config.toml
crop_scale_min = 0.8
color_jitter = 0.2
norm = "layernorm"
bias = "none"
drop_path = 0.15
widths = [64, 128, 256]
lr = 0.0013
steps = 16300
adamw_weight_decay_other_params = 0.05
Rows from block 11, named by matrix and row number. Rows with one number belong to one neuron. Each number is 500 + 40 x the weight over its row's rms, rounded and kept within 0 to 999. All counts start at 0. Numbers have three digits each. After the name is the row's rms in percent of the matrix's.
# gate: MLP gate (model.blocks.11.mlp.gate.weight, 672x256), inputs 128-255
# fc1: MLP up (model.blocks.11.mlp.fc1.weight, 672x256), inputs 128-255
# fc2: MLP down (model.blocks.11.mlp.fc2.weight, 256x672, transposed), outputs 128-255
gate.53 096:504571494491495549584513414515554526528431503559439511470516527531544541534467572437600416484553499490504529525571525475546533485508521510560479480570491529421469572464465500502511479476514452472448467522469512531530458434558562542520535503504504498581525529436498479550509530505503535526464483403489510514517483460492571457520455491468490544511512543490505489573469458521530543424538
gate.54 089:504534506487494526520537492442471535483555500499519462468523518491571509496427490474585520465597458578499512490515488425457558501431563464553597555467481502478486544434478540538443547522470511447478502541521487489415457513464600519475483536525464528441466492528530554471493551567505481542534524589488455515446484481454493464537491512536477503556570548524458559435471546480498505507543
gate.55 098:513528547478484473565483478580490493438498463423435513484489533428489550513499505489506447495489429531502473553509547451577459392549586490486495447496513475481539527586564544506494479514477522464519506509433498476489537455426509537482457506588473504526557545474618492475507572509492508489470504503474491533529474543526483498381519439501409542506563458478518529493504446508511472399539
gate.56 085:555543492467486481564495547522445482526461479480506473479491510441452565547565485532540502518525473484477480519522474492414486521557543475478443512536465465451434572510554548567492545546574488512509469494436520547494571513468475525451479536456558506457466491406558453524468475532458521458534467508396460503536512517467487526521526508542529440527416476505578517488465480537547500477529
gate.57 102:520510449447432538501463546529549530434505552525471509504486530526499534487475528479528528534478515529485486453505516535486492548515452440438527549496482499526442477558470472572500538443507523447529531535504516471527455517549520457436486515471563438538479446454470490522525495454472507421496497451509484476484562485592474423547494577503557417505444453444492519429487516561583502539516
gate.58 094:453585426478513529443522469507383469454480569538539515523468508473461521439536476523520469526537538502468505507524488543572486505532575489512409536461599457478499462427504495497475497511465470534541455535532561522457511441530554471572497534503525552535552478483527524450487583496552543463531470478492472455495530499501502463563493473509494489460485507404556550495508549397513508575490
gate.59 110:532514547425501496462526496464506550524390503497494508488464500527469515546456433475527501450497458471485471488487560476527521471444511578495504478584507538425509596528458495528444507491541432544471448572532480483481452474488519413473470493485470529484498501574580510468472576520521492495522584447521467497461465484455531470502382525575419544494512577509502480531530528459469572474485
gate.60 100:542490546567418463518450493453549508534469490526510463460479539482508501525499525476530538510518458460557537500502512522482455456477460502466511529478544518443452524486532549404470502543573480481545497583412527576526506598552500485499492473478549499499471499477620482506480510527429482523448526593417484553430464449543540515535485547453513556535503434395479492470485484496483491420510
gate.61 102:486508477497531474472509474580479458514462526472491390479511498539511423523543480480574510510517466535506516467509521507513524522535478482572553509579525509533474505504413536484534531485530497475462516525511497499506619500517506524413490507536486491637465470495602447540446508545505433481485461488516531552569517503439497529439565569578487548493628548499491469499485541489479479466466
gate.62 099:504500465537570493528494523501544462477457550541481421546472543518524543523574478523536443544499483498459475478468499508527461493493459497510515555482462543496484487490615473488517468486513471500520485387562537484440470513493503461436542463500521559473475550538460484549496501511480553450494496516454555462593453518468441482518584469467529516525490511462538448488510548565464529491454
gate.63 087:485500550483429490517447466539470548513520519461405567608489539605546528489535488544519512523569557475521534449466543436555528511570483434553527464501470498526416390477522521503474497477502474522511468490487537481556532489524492539463529486441484454516550545489499539485511534519449547522441525523528466524529442561494555547494496462524537481525481368482538537458511535515505553543481
gate.64 097:477512408540459504508470516516511471499496483547484453522429454416499509468478492501476491538526380520549556555516538499547492540407449539499467524503569508439458526502451548530545399486487521477544451484530409522476414467453474468515500523522509433441466487551498652539537499407480577547428545530513466502472502457438474484559485566487476528436537560487543496469533547521466527479535
gate.65 105:516523518469470527510434401428505515533495566581519475465432475451486471477500423534537541583505534472468474455510506469420486540443551492468499508562541544452456458564566456521540410494516468459566542582518495523488479464515459501472564444555504495526484509476466513524489446506514532491458497526521420525528509507486522543518453530462520526518595530459460487515355516534529505429539
gate.66 096:524476572563536510535500533425469519541517554481464471459478510478442464517472469447425589466456450460497545426456501561506510474514446508547511461509443479501542410539499533418446486498493551507543625463497571464523462481507541453458503494470573528496486530530524488518496488540505493475529498458485454547525529447500462474498517462496580475493494462537534557525508527483485522472525
gate.67 102:525461447491488451508482585547521506459496467499495492549477554503542507553500527449474478521543527514501536559492467474541530470469544498543525487496513463449497440590472483542498511496493480586523506473523504470538510446501571559478493467547487544457546503578558524566450524551571495454526552493471475468495494506526452533482517472495479489492517538467476467420573504514507488586473
gate.68 089:525511524525504470408582502542558491528512520517475519560491507596520528473515475449499470523511574521498495502501541472488512469514559438539527492477466481405542505591490544439519511520490553477507429543448511447483498531500523528527523539546457533473513439513524501542450509501449535490477499537489528566435480508511520500513448474578553542495457489493563541431477515513560555521394
gate.69 103:517513505512534470524497514569522557532557454542508462537481490513480463433643448556456515449563497558487368532573479472510492559470548444478476462511531511536484409435502482495453422538563500551518465504494475472491535491542519554437520551504484514472531473467545478581495515503500563527575573459420483549530563467505515513554494528494479463462514555471482469476479560463440511529470
gate.70 084:456502475513543446506505448486555463466464426479534448423504480549526539475495453467550525503491471489535499453493576463505521504497525542511526499549463472550489475445549453539552520526581479450473497534390497485522468473520487542490465498479513538532474516476514507520501557505554493485465475508496499616573466499507546528532563509534518541437499533562531521434545605520451471559404
gate.71 104:540495572471520473485532532455542551482537528470519503469480418489493524436437571441531612481485490543444540450508462521520594481427390415533471538572471498447454528517522492408522489514561473470446537471512487468498490475474490499572570540517528505484430545535480499532521540511568543552489497495496441559512438572494488552487493444484434518517511554458475485449521596499560575475450
gate.72 090:467434492449446462504484487498458408515485523459454443535520413463507493545509523472558527612532506506530473475520462449482529505519543471514589542493509547490549532501491460492519477530540524447454470523465530443530497400484464479482511484518518562444516461520526597563501492581533509450528538463511490501475550498522465462446542541429396500516452544523507514552466522530529476504515
gate.73 093:430552551565516507518460475522456479408472468451480550498537452543387456543477501465488450565459569448485529514505546543465512467509562479521575561485533413547500518496527507471500548487506543495439526483413567525517511440520501512397470475509610507533483497521497481515539454505542530539494517548466497546473491541501495535498485500538472479460481467503465530484485435458547524529459
gate.74 128:437543494563558470406532455507479473467583528524515457549465528476467550553500533453508492563482496484526450513493523414521475470538519449470582519601526490468469503499474461479494458540523566483482481505506438489521470458479562489453483538524488556578504495518483498531480520435546494571552487483495498501517465445469502442485513506579499490501463494564525495440451514486532533516495
gate.75 100:539427477532471420453472427486443446485473466513459455499554528533514525528538541479487524496534484457522450437483502517575466444426526436440518513477454534449499464483544519561510528486545559467473487461447499460479531490506472496505502446470481467525500484513447503464493477559567459451550454421472569551432603522448485454506559446535400555416453497519546472481537492460504573500515
gate.76 090:537473557458504509529463469494552473493549555531504490496515506493536491525548500514512527493633512461550514498519453509483490488434615387440569517492511511552489506490540591547462448509541415475475467532435480512472451490571512477465492580513513524505456531553570453469543485463506510426448498485492578503484504505543452455520538484514515491454560507513482524534541464505493480497523
gate.77 098:521499493479538554511479545500503505522493541434557481554512453492500491513541460518490433543513502413525572561476443562491566459512494549535545505498531511553504437504562586491449552456499506505463515501477499486482501516506453541546488497479517443529456527582456467523556514509590455446445468472488470463461510512501468532477489444434514529549512539443474465490492572448521460527534
gate.78 102:549504503459456502462483424544485515536511484519538489441500531410496499488514429446441445537465552576489544463430534517457429515542452452507473545487523483561539559505542553456502445485503454503535494586458403542497498486524565464548463483503526576534566554527474560518462519509531504464497524553498471440514450532481492529441480469514443510473537468478486500513475492467592543514562
gate.79 097:559512571549516546490497478513495536536483540534452553498537560462458496495516507484505452477469454527443449523513482448545498524503489516466452477548546472480439546464494420509475523523500462504470516560492459534575533512505487498485498523479506551431553502503533517511510483419519547557537472512451493525520519553516590393463514480559481554476518497500528469450527508524491541480508
gate.80 099:440493544418506556530575476526493544500416516490569375435542475479493464473482483461565476552555553486574534455523469515408512485495512490468438483562475504554494511487457508532484473443501490518497493502581469506522513535451530458490513577519458498534442551466552532510553505485499564469481474462528509483490535518508492515450507459546482511546573546491461468491488529459544518534526
gate.81 113:502456535547537473510496502481474574518414578457450576521494537495503540482426490488459521508564537511523422512414467494497517425573497471507503485527508517571481448468436485552543521512469510415552495490499497501552493478498566498541470435491500490540568474378513526558477466486515500525442535525501456507487503487538467458522486505547469448520478523541367471408471554422473540520486
gate.82 095:490534586458512444495526473510469509496504479535466492538495391488515567536518479508423491515470505526527470485515499445548506541570492484573472489435433477589489454527471487510522535544546537477513562492527475507544522520599528529519515551462480535502459464470521484529537560658461506428471538510453531482505458446449541553477554570509479488500447489525495450455476480534456461498469
gate.83 111:573530463457552501458472533525627474456535432549482560454487530508545515489493475482493477474521527514511521444512515540497460454461448489454536518562548459455506505539428471606527496460456461510528469486579485529451476419495529513464551473536522487504542513530491499489518470526507499479522493512509445493414546487510528486490511556520487499526461541526500487499462470527507567589478
gate.84 090:550468506546550498552483503516502500514504587565538556529527553527485483489530485486433517490518489502501501461451555492472513462425456469456388480559463514435491485394467474492462540571503514515513490514436499578469494511476482471476439544489493562476483493477522544500512491498468434493513556505453471508575451513555480514521474555481502529472512437552473505486459458555522487494482
gate.85 097:527488470590494479511569481477505472541470462531487495513395521512475479528498503467492537521441422484510532501489559557477530458438529544453501474519503516527441438512589511472497481474476485402469437516423512519520465520513473481465514542514515516497463502490566507477509465514525483505557484472384492492528506514375445490508469466483507501480457470452485425472505548510493531483525
gate.86 101:539545467465516497508550516537441493482547495490542461524434478449491499503511513483482545484546508450489543496521557525635483490530539464512478438488551456452486430511504556498525511535528528423493540488495481431473471467437497444484489470505505477506500517464517455481541539454494569565474531453581461521523512452522535505519540556505477426523569534517446495442499527504511519495548
gate.87 099:531468437526525518506501492482446487455452504528510424491466496473560575458525494534466480493501531524507513531557479458481473503612515493523472530481538505444528481502504560528418531584545516478532548514514422500498495543510486497505498534570482492521461484528620573463415581542420497483469553491497493445508459497564475596506473487433468516491492432490507467486573488539499530516502
fc1.53 099:503503485553501499492520470518525593466529471492493498556460451463475538528515463600453534465488471523519441509452511441425457434406537487508554537422539481540506486497539422553498502473503566504505527534560500484388514486474471460512499510553431491471542538508517510466531568559522429482520516459527484491503424541572522546509495551494513502514519482451476509488454473492462514518501
fc1.54 091:470514551563454565468465442497480514524526497416452549533550466581516590525510473564413512464554472536521614461512480519498492498532528516588492504574536484502415482477489518486497480526478542513472476537495492467509526549496484538500446500474505497561548445452527467511544439511459432487461473524429482447543451531432536438468479528520527527494498444467434477483487547519447547459524
fc1.55 094:506470550532424483514529456590493521498490482476450495487484535429524501585563487479550394488513429543540482483498471493541463501548520520466396442511535511495521562534573455504458496576540527492498610493510515472478536491523511501477433571504489495440534447523528519528453455488465535523494490500431537411556478553554467504467461423495504480444538446451473514457449436474526459503463
fc1.56 086:535477438498408492526499446531525553492421500518508506572507447493441443458486515552510576472568498466426535472538538494556449493518536506537483485428455481471555472544514542489472517506438534514525408520542472488524585513514547443451536525547501526568461532522523560493442455556460513562444453515479526513516512546498494575522492522439479490481518555487580481529578545547491561474422
fc1.57 100:506484461524509515512537512505467484486470465450552496459489498530484461540523458538494423511498490457529545529488499525529514484465531549472466435506584513442528514431506536431458496585481495520496483516474501569479554507447452508511494409481462559493565509534600494470589498510543551572487476501517525499467445518435495518465532463475427602544564524537561507514476484483438529484463
fc1.58 085:461486532520515498468533538522559472448561523494474436481490451499561435588523480523459457469458527453471476496484470473451478557537459461458526480531416515501490510545448462429442558506568514516468486506553468506516450560497486436487537507499487452519493477415452491476549441583481451497469549526478539506483513576470504563463474518501495511522498518537468428481506561514544565434451
fc1.59 109:550507480532519539621468453513514459522565489464512534482517473475503518489494517533432548507565564557466422503545477499563440463517517486474479499526453499579511458510487467540544495444497535449519540488506477497511481490478508538517526452488476475510473524467469512553443498439535519438517492488472537491537501496553528481466527435428551510517463483513510452522474507563534490545476
fc1.60 096:497444533480538491499416467535461507544555543516475520470516532524526462476475537469478529511521521506507495490452491506494456483469487483436447476545540507521504521484471535447482528582490506520484518527537531499502525526510504480519587483446533547499475530483486469531485498530491471512520409568482509482493535445533515455468511509527547444604525513488449482519518523515555501505535
fc1.61 102:459477490518511575505539516492505524447453435455545464540509487501496536504543514573611498532555505515479548477500472509440467523581514477530513490480534435512548478518464482449506536414509519520542445480561604499512462521572472510529505465505553468484474495445491500479561442495510497450521509583535503461474474558517497500511474494520511489496535425568483512490484458476516583504499
fc1.62 100:507550493550467496500501490462472510543477506484414464510526497503536512486489471502543467483485504487486524541454520514526456451559513513467516528474534483508415485478482535472571544511571494504551539399416526522471522404473496467508495508518526425468480548490521539536507466471464579507506507478472475531522458559529471481436475548455459502481502431491524443512394483535435511502537
fc1.63 086:512473483513587517492571488481540412508551557544538440462480423398467460486469522502504502513436449530505509507577480551483548515507497516464568502493533522429562510533463465463537503547515438458458513539506495448502436521564480548500447516568526578519482505492634436479492480417454459480533464480454449560481453482551506480491527499525500473491466547504483484463448578472509484505486
fc1.64 097:539481582501499527428485485513553453488515557482561468589499573571422475515537438470488465453479513552532527466463482551526463474476573456487502389443499472537503494423548505506449553460511510494492537477451502546448456482524462583550474452489509542498504503385564535457511512441489526528558519478521527593473548447498496498496524505507451530493434490477451490500501479538471497516503
fc1.65 102:529557528485565458462545554532513475541491412441495477532536564532506544560513554463537513419481461546556524574527494522556538499566503492543461531448504474543548544440434547484450541478494506531428461429503481464515509489480507461512459516408559529434574523537454431467539545539524495488533470497530568425509532518432504450502561497538442477531425517530538547504548443455491511560488
fc1.66 100:486518517444513431397516512479466496510468484448518480457550421548586527595465518522492484527504481475551548465447556494570559486495445519548379545501476515502514546530525460566550460465513512526453504500539466461472486473469439539585503555519526483559561476491447544476472502457522526504563479495518491506552520536436518530466468578473476454501498505453482520459538567563495478459477
fc1.67 098:519543541439445573520497508488522517518489534524494498568464516579533509521514477482471450541534482480446522427424563511542479456504533515516562455483520466494544471454568533505548513518530470500513493507402576497508471526459550570443514472618477528535458504560486540512444509441479484506490464531417478488486537516541504448498524425490503520378549550483475437495435570541489479528594
fc1.68 091:445515470447578440475478547493467492502449532537428496461569511476518413551508525489511472481482507427434542556510551472546511529463453524451516490524517520447486456469483438531471477460442487486464472529517451414546511502566436622550525507461525513562520483513476564519448452536480462469516529502497570492446556478525508454507540564475542524485455529446470470523541547516500456523479
fc1.69 101:561525527501479525515535511502542493494520467504543471542480485483462470409563417480491532454547535488469452516504399509430489536466503462450476465542480494564498429443497469521483441517529468555521463529503430497524502491542538573441491560489482505485530501477568467518492506531448516503609557454522471564518553496456570531569507491435534476433531547487517465497465567423439483547463
fc1.70 086:440509423487510430524494507565516490440567433497538507408518549452565510494487486470515436506475498548466369526530512483567508531445503504500540532530459509550428487466550495498487448511526459451531469482459444461496455509519513504472541497481549501483514492512465503481489538547543554446539530501475460544535494478536546494495548501550475527461430507519545514518536447486464450488490
fc1.71 102:514481407449516557429511545552429513427469514497473463459494511429584484443443458498528536543493547526507503517488521562517565450444542401497515487513472502468495520497439556456558455556498503541458481462543480493524441508479503463480483486464468499551545501479520503479554510506523519498549524393462483401538456499541505508501492576570503474478496484554560518534519523467527430474483
fc1.72 097:551521508548483561521523544436470538500491532473481546385561542456487483513451532507432519462534519461522496557581493526511510480395460447519503571476497576472491561528552490520458539477414444530436536509526429473483490518564540460513496540510478419523520519561509503503472557491515557522471525430548532486507493483518566445511468478532498502447545566504516515434536513414456500477508
fc1.73 089:547462466430525543418563431467525471549510474538468439554460469519518529466499543541508472463522417532483539498503562440530530537527471493499474484517460572451568467478514537574495469475518508474498530486591514499477495549514509477511487520514475417479534500477395531517554544538488502521461497450494531498460518512481496560509490462492622486563466522490515485501521649432418490456545
fc1.74 125:435483499562538583401456453475476441446532475498495456578430466515496507550474579442492521522486512537477515495464453459536507480576472455454527465499558525540500556522501469485506451530480547491511500502484514523484468535483541440520443598489494503470512504522466509553445483429565454534581546471530484456408480449487530549441516507486489565475495500519493412481443508511440448514491
fc1.75 104:511460535492563533491568552513500502452501554566518550579529529498509498522491549499591433510447491545535561574517493476486536531477433580523447494561381493445522575506395437507552492526441461466507500473545485525531468441515533474537503518458498545535489500476561521502512533461447538499450566525546503482481413411545470477478439463534546473530505490438511507493472513516534497577477
fc1.76 088:505476508510423543550538544558534484486485464447553535505498500514508458453473520482515538493525471525521480515576422558529566454436484507488493505496521442576440474574548562455493485485468522461552495414445470553483569515448521507484403548552439523444503476465462482536475515545529489510497513557521485458515505580573434536515467432445504520490512444516520499496467418486496452508487
fc1.77 087:507438468542540547561592443507484440495537461486492559558481457456538509474493613462491498506513539500403494532474456523518459465472551506473552513459529482532488467547459422484521492570518425518505487482462453451470462521498542509480511520530481516499454555510525470443583497506517492434431510532513533498464444501457491501444499465482540534453448593505571512464459525457480560552568
fc1.78 099:537444546491475501534533454439576513535553504466455522509452539530468498472505522535523481432480492471515546509529422513457601623516510508468525554504483452501525484465490553448506546487462523588516495485489511489499514542546515467474458501502511491451492514478551559526581523450594466433512478526518507525563440481509482516571507540504547456484472511521427493525432538481412498517488
fc1.79 097:494513580475523515399537543442463561499442544482514483533459499534564467525402561480535510479521569499470552412480500479487530445498573503505547442500465433445507512527476542445502537480482496588494499462478512516506520469483515478499501503405472499555515540578460552425523467578484478537457495461502573479513478518529496440463485550484521525518506449572579429469447526459527523511481
fc1.80 101:463554452465500449471511512492542525480425456488501506488521554435526479522449549538523511542490451481546520436536488497462485473548461471481457481482557549504523461503483567441450528542542508535418447443499537499441481480550429494516492527472505497535476462499512566495470513506427470464536493466591564496491456524439516472530486494494458532535532511427395473517490452443550495536526
fc1.81 111:529523539478507565513507513479510484521488516469505540507549470482518452541569513529544485443449510493491505409513552558468517586500546554536493512561447486444501528545507503448522486481511448526473547457515487479436508538376440573495544529570469527505481511528536547424570499530561489467589443519512488426515499475458496472436440467476523492464441426481560467486407424508528445473528
fc1.82 096:526528509435455432499500468489502526477461488529483398521522476549567471510445465512470488513568562497503447529524412486505535512513512466551514530513530562524474512484457552475572489518532517510436559457479439543413498538498543443485544535491432492481465516472492541535521567540478512457424495456451480471501441411456503496583520538547516515549417488482485484497533497557507523428433
fc1.83 108:526563464498531529497439396536484472479522461581413529463525546456450501590533545520541446579533495537488467463542492521536440478513511499477539503555489485490513489530490423501585509486443548565469465525510540539450511449488434527504502450546528535507516509491488524502504444548501493420571522498524474413419491488522515534517450523505465475454440507537456447492463464531588445490518
fc1.84 090:514491516584527493498544551467523556506475577498529521419543482486459452449482501470460565447433480456536501547548465497378495476472525485485502606512538417513485590552471539545508502527509521464511499507508503456581549464519446542522495561459515467466513510542501467536503496464512467537457507455438537517506488574396477471500580497606482466444488449482471550507518476494503593538483
fc1.85 096:525440446448477492478556515543488513487412514539529529566394467464468568499490530463441429516502423557551507480529573547494551507537544495479492538577548513532501545566564489543494478510545563405532538498470514471504522523462482462484514515583566447512470409535499521487491520492603499484521532457538504510536564480498467464441474451501507499530440535555498527508492449451518493488495
fc1.86 100:504542506449422490521500500513430519543504527553408455503547458467516552492539568453541502526497545479476478419461525492526490479516537561518479556489524496477510484475512441477489540522506503371510482506481426482528485520505593480537507477598496505476463446446490429481488489536487521523479512517536508561492481503468589509520557479471455496536592534541494509479448499523434472409487
fc1.87 098:525519449463494479504577541498442522543506474501509439521484434462510482417520487526505449463485475491468450515546511465516554510590506513476408504449536503452455515486477586411487501568581523472460484505538404475448458490433455467547516493512482500478519524538581468527489550543473475535422553459497547573533461487510476512483523533478470460467446447508451483457549470420513464527551
fc2.53 093:484459508467485496465478459476469399536553565556585562489564528530522528475483458454495536538522535521434483561502491513512486498591509519503506524487416508561464592491473485515465471464495510416466520534448571547508477522466523500510486419477568500495389517481494487590467467521524492485544499543492546499585562449500469518519519469556521519518459511487524486498490504545567502430565
fc2.54 088:482538497479527552482426537504496537492506495460487542479456445525477516448427509517567516521517488479523527505416500530411468435593501464517575501462523449446503480505503517500501486487499502463520493488536469494449498492526496535479518497466494413489491520426531488527538591498500551484582489546529466500444518508479424510484545435497468452556545492575514489516457501555569487471441
fc2.55 107:567452497496431512436438479535448517434504556532576449460450543466460512504505491482466558520501466506470471465524529576551461486522528484555493514482508520486571521503532547459579452468479504463544505543553498535483463544524491404544511457526520592422476446452475507493524536462520525557508539456515466483458490544472535455479465479528540513486543449524503524530555537426522568516487
fc2.56 089:511466524516450516510529512482529504483475495560488491542510449445571542554441548441446429472543465542543597466470567538517543507490497469477510490529549527548526522480513490523487454522517480525495590514527555557515447470466544528534504572440478584452556564474496432531448500533513484517522462581496490470472503483409472523476416574538493547524484427452538473494504505513480496479489
fc2.57 089:530537393514499439525581457491607516454462554503534490516512511387549545483490535565534491541507510562505494529531505471479494446498451499476520498541460520550492532501468493526486495444464502583542490545510395546472477528535443505526510513502530481508536533491469500495487489442472466464484516520528494537505553533502489454524466540509468458567439505445496583432493488561526516550590
fc2.58 094:526538560417486519455466526511490541515515528417539509525448522478432509472461489421504520506517491454574533504484512546450453537510525492522533474515438549535615468497534546475509541472426524462533539495479508524492528490468520455498499538530460514467481540544508533504530536557514484397490468522482512487451597477538542496515490541514474485505468493496504549536455539498491488520507
fc2.59 101:406469513515544470491498509479495470547426516492540483530493526545443444480521544507506510491518435421593500479487538508518517437428480544592529441497536516445554475466466504481465575544488523530476470535513472530467577526528499480473521509540468508536452501560521435528520521505454507507475493547527496529539454585527489501544548491511429462476521550467510576487554517517500464520492
fc2.60 100:548539465566506499580395539491482547454492518469463544519469462485512570539512475512510483425497499528447400530515443464517520529488489454503495519469467491447512482532483525542518567516424475477475475479516498444461450473555527418547498415479496532509488481445527510466486518468528506441519483543470505537502424525521519436555559538505484491573458511455511477508446514462506456475560
fc2.61 098:444531626493454449433504480464531428485491534552446508532535499578496471486536521500522529512494514566579497525542493502491513490472515510550531438504526524564477574462487518552514496524539452495474515503497414499470474493558412451542460534482557579550439507478540531522464527495570513488494510499518464570439514452452470515462473531521471472464428462456403570520494551571469462506467
fc2.62 106:479528504481551471498529535524461455560464553466536486525439474522413532531484469401478509484521470468489410485577525442520484494568570461491555482571530498428496507569505514517438413533435538543434455515512451496470486598493437435456465528504459484494494530463532524494571560503490448439494533490488517500460440495515463521518494497465487434483530496479594502521501437496495481497385
fc2.63 098:501515527524443514468510465586480503531462457497452449524484517528512502442477481503523512552531486464476504489473572525486476425517461492464534515558567510580462546463563486484529499482516543493468562446517448433441535560508554530505491468507496521527503468471449404547536532524507431483388527465526522520468537467468552523532455526507496552475513468486488506495484503498505521508507
fc2.64 096:505465474579459467486498482577465496483534504442458480526481482460564459480431549490500480516516433549508553531468516509439508491525433544509454520456508447490500587494444583469433515504477531582491454507520521494526477505496580519494559510494455495425538508525498494453492485524472531518517459541468521515494498472417578507499494522551531491514538465509499552496518561501540396514533
fc2.65 105:500513540500483506465456494516542527433559513530566505516473441496502450549503574513467582455519474459444514407402513435515500516499509446549471480519474522519490522480515479506446503491494442481520493529538547482460524489535437499529480477493418527514493439501517537574453483444498471532451497499480540502512496439494476498502474576474509538557490503451510548555443544551484502531480
fc2.66 101:496506504497482508548520508583456431483630474563483512506497478446467465511502489467482511511504492453548565502481445528499454459502528526546536549521595517495472478445516465477495520511480424552521519522498486517443567466496471533510448529402474476492496561484490571460536532582501546527480498490469538529552447489535517506445485501637538549510442515529502517536467482470498523449565
fc2.67 108:469556464490526514430529509549541475529503435487534502485529508475511474499508581559510535473495494472555486472561519506505527502570518587554503513468466535483455514552502519478474559465600511455441444475534537481432512501494492510502502457438477555482538490509567487451480563561505489476459523472502420532411484476431518504504511492524537549574472536491534514536482503486516533533543
fc2.68 096:582531546543439425523543473437517490524445526426531540519440517500465460574520554439523576532560524493474460516566474543524478492521524509548524460505489501426613526434478423530483552514482471516459448512486431570475475449445478458512557524613452496476409467506549571536510503449472529517524559503529491502421513558534454464480593555450485580490595512530536498491527511543487450538485
fc2.69 105:461495476570420508481462527494454441455562530398459523394471475489546522553444535471486456509487511481488567488482481519441529459516500548570487568501491475440537536597513535481540537446478529515455584517521502546438523514456476526547523468510479521575543567521465510388510464516511541530514450540505534456446453578502471511455468463554504487506503436560507560424553487528503501486555
fc2.70 092:530537562507465508488484539485568449543502516502473516501440459518484484534521515500446435567496504483480544458584518516468507501464491510444521435473459546459506495522429486514488485451520602467499449502569564538491506447486572486541552487545523524504475468509467480536409530508519532521451456495443513567452523466537546431509496552557496531469524590505501496533490526486556481561475
fc2.71 096:484537565552554571500518461458467537518543461443499514448532521505476546546483526458470549464518514434490494490505434496453441494461542524483543540500487419467556479574503465569502499543510498510517482536516486503453552472572527535545505483441474526529528460480449532513493524442514544576447514540515543483565546463501522470580535529498468505522435558472491457492526470407598514489534
fc2.72 095:544544458469504493501495537564448551513575509576540445521482525544447477582495463517591533483480545448551488510445516462484550477486432520464426456530482509469479488557399485475538586497539507439441605511541519476558493431465453534479500449467517570540532475562501545440474498530501474457496521431581490484490488519456518491555539492467478504467497492514540467480522511560447530527445
fc2.73 093:525414476542516509554441484503487485433434459418468520540446536567463458389504499486576484484517459547526516519507440533463485493496560510517469504431514457461545442481510515441468527464520534522539465554466543481426490475475493543525518500478515521521505495516477502546510461529533493479564496578501481523445455501457537505472443516530482530521499502434474491432475435495549472534555
fc2.74 106:531460516444435506506432543544511556514535501502506528560499453530433563393487485574543474491508552524531477501531433449448544556483538479548452504466503501511489546412432537561467473570502457478502505476473523523471551492485454547549496392479521534450501480411443457474557498519464560521482484498554573523568558516512459512480458539525585403501502542501485490522452481548519531458529
fc2.75 111:505439456486420445513453494550509495489491467537475579540536589537551514503487510522456498468525516498426520509480506541500504436536553492509512485476458524531511404572520492480508536518518436461429484470480464478525462477474499535545390454550458462454525477524505498514554508496521532452530504520484501512403447490506450605501467493504577565528518420530477473465500589552502481577459
fc2.76 096:557546504473477440502463549498481518620497458567517499518492530493472515525488498481448474425588546544455443475431519503451496530513544494525522489463524464500561505521469502420463532536468489576516428574519506482494494462585375504523449489534552488533571489527475542514547486502483517474502484526479465516523497389467506529455452550524433585527517458498480541474510513471423486465527
fc2.77 093:519404570509475477472483518511509465452470570531570547497469579490495562513485541510456536452520444562467580518518438529530466535473456499494538506478487500495502473498522525491539483450438543504512516534491509467427550573502500512582448468461465508469457461554506515571461587526515439480478525589491460484468568455463448508490506522416494525534581524539505600482432450520570503510500
fc2.78 107:463525480460513511535491545461466490564458504482579478459526516478506535438501398451486509526520557471490493462473580413525474522521525497469489415521484505501480479476495419504447462506475504472581455483523464555471546500476475606539500562446403426545469523465546486492459456503518461460477592459519488482515486477484553567386457510513519452463461502522509488509546545527554450404484
fc2.79 109:458515474508511463651556467528592481442490499563449521462510460464516483448423520473452482477522448515514510508475489566564470486416446477444473495514532552520517435603537543447453540515504467466535506553490481513477489587468537566546471523574488495550590447463483472432497510512483532563539558523523457509489485497583537510520469497540479520477482587485507470495506494582502506442462
fc2.80 099:474564391499556530435499479561496494498570522543548431500561513527498521513563451516458571471450561511509527504494563509519449437441540513406505490463547463546521512429559553506495517476526531580456485506530522491464503539517464486531485469490453511563538461508530507470476462509484530457481428509485507458498472450492410484479448490517529464521470449468457478543530578517486543518452
fc2.81 089:544447520518511555470529443516479510500467496511531533524482476482486521548477500477519433503549498575488503503465491490543407483461517574467509436474488557552453528466528567513481541505458507408478579569450526427484504506444510511473474508558503532506478469444516470493491513456418515506453487511542551571539637475530526542503558497524510495521401524517444431515469583549461473543495
fc2.82 096:456507519531531542553552591505501476497513428554573530547564503511408473521459384479535534498465488512449546518491469536500538454425497524548462426526556444474548537429488420550493507443515427502601490557493487460520481580576482461515440594504540486504465497491526514483529511487489470509470456496506526534485525546539395526462619509431527470387521520518486466531462471451557502479472
fc2.83 105:532453482511500423487566534515501489564482535484506491529446494502510484471491520495519532561437501491495456448437533417486513447598569544548507551482479485494491489512453563485469482456560464506504488547523573459499447532528499523529514488484511436559450490495435431508499556536486484518443471462601483589572574515515442468486481470419460537505550478501632551570498534455436499525531
fc2.84 092:569539481503435407528508455471559494471552483527492471548505497465572501549468462588509464547499500500535478522564527488470430440474457499478533454476533486533499468510536531504561516492456580500483468452469522477450538572449494410467515409498461553461462473491531549474517484466541504486463529483570433511556505504568488543432501523447516555493465574581497542475507446542486471552479
fc2.85 102:503440490546472489487554552456462437457455513492486446489579503454531479464517466535459520527413481470574499492433496489524526477470518557575534495473541499554481538528554575558509504508496462437547466491498515519455521556491434490567476508496535512443525438512455460498539458533519543539481529447481455453451488479523592536531492526462514486457547506492481562505546505541465525509552
fc2.86 106:523540444543505505450520505526513513496484428498537545563500477490446562551438408497432475470473548487520523480522426543464544522487506448492471443479481493479446505493503532571528533545477460585493497516490549514441464542523478489522561480409436470442475433580411573468485447514481493449513529475538519519540523461532439488481389546484597533520441494512454500534614500544443524533469
fc2.87 101:468488534458476484461463532511487522527556514474454463498474485462457487551512469453505517527551574581509486489472448445525487481524493442518587531518536412489499497563447507526540545345449522442513433540523533550467546478572612518434528501548491489603484525496461527495591486494485479420557467532489496465528537487531503438500500464521539541497571523505501503476548468511540504570538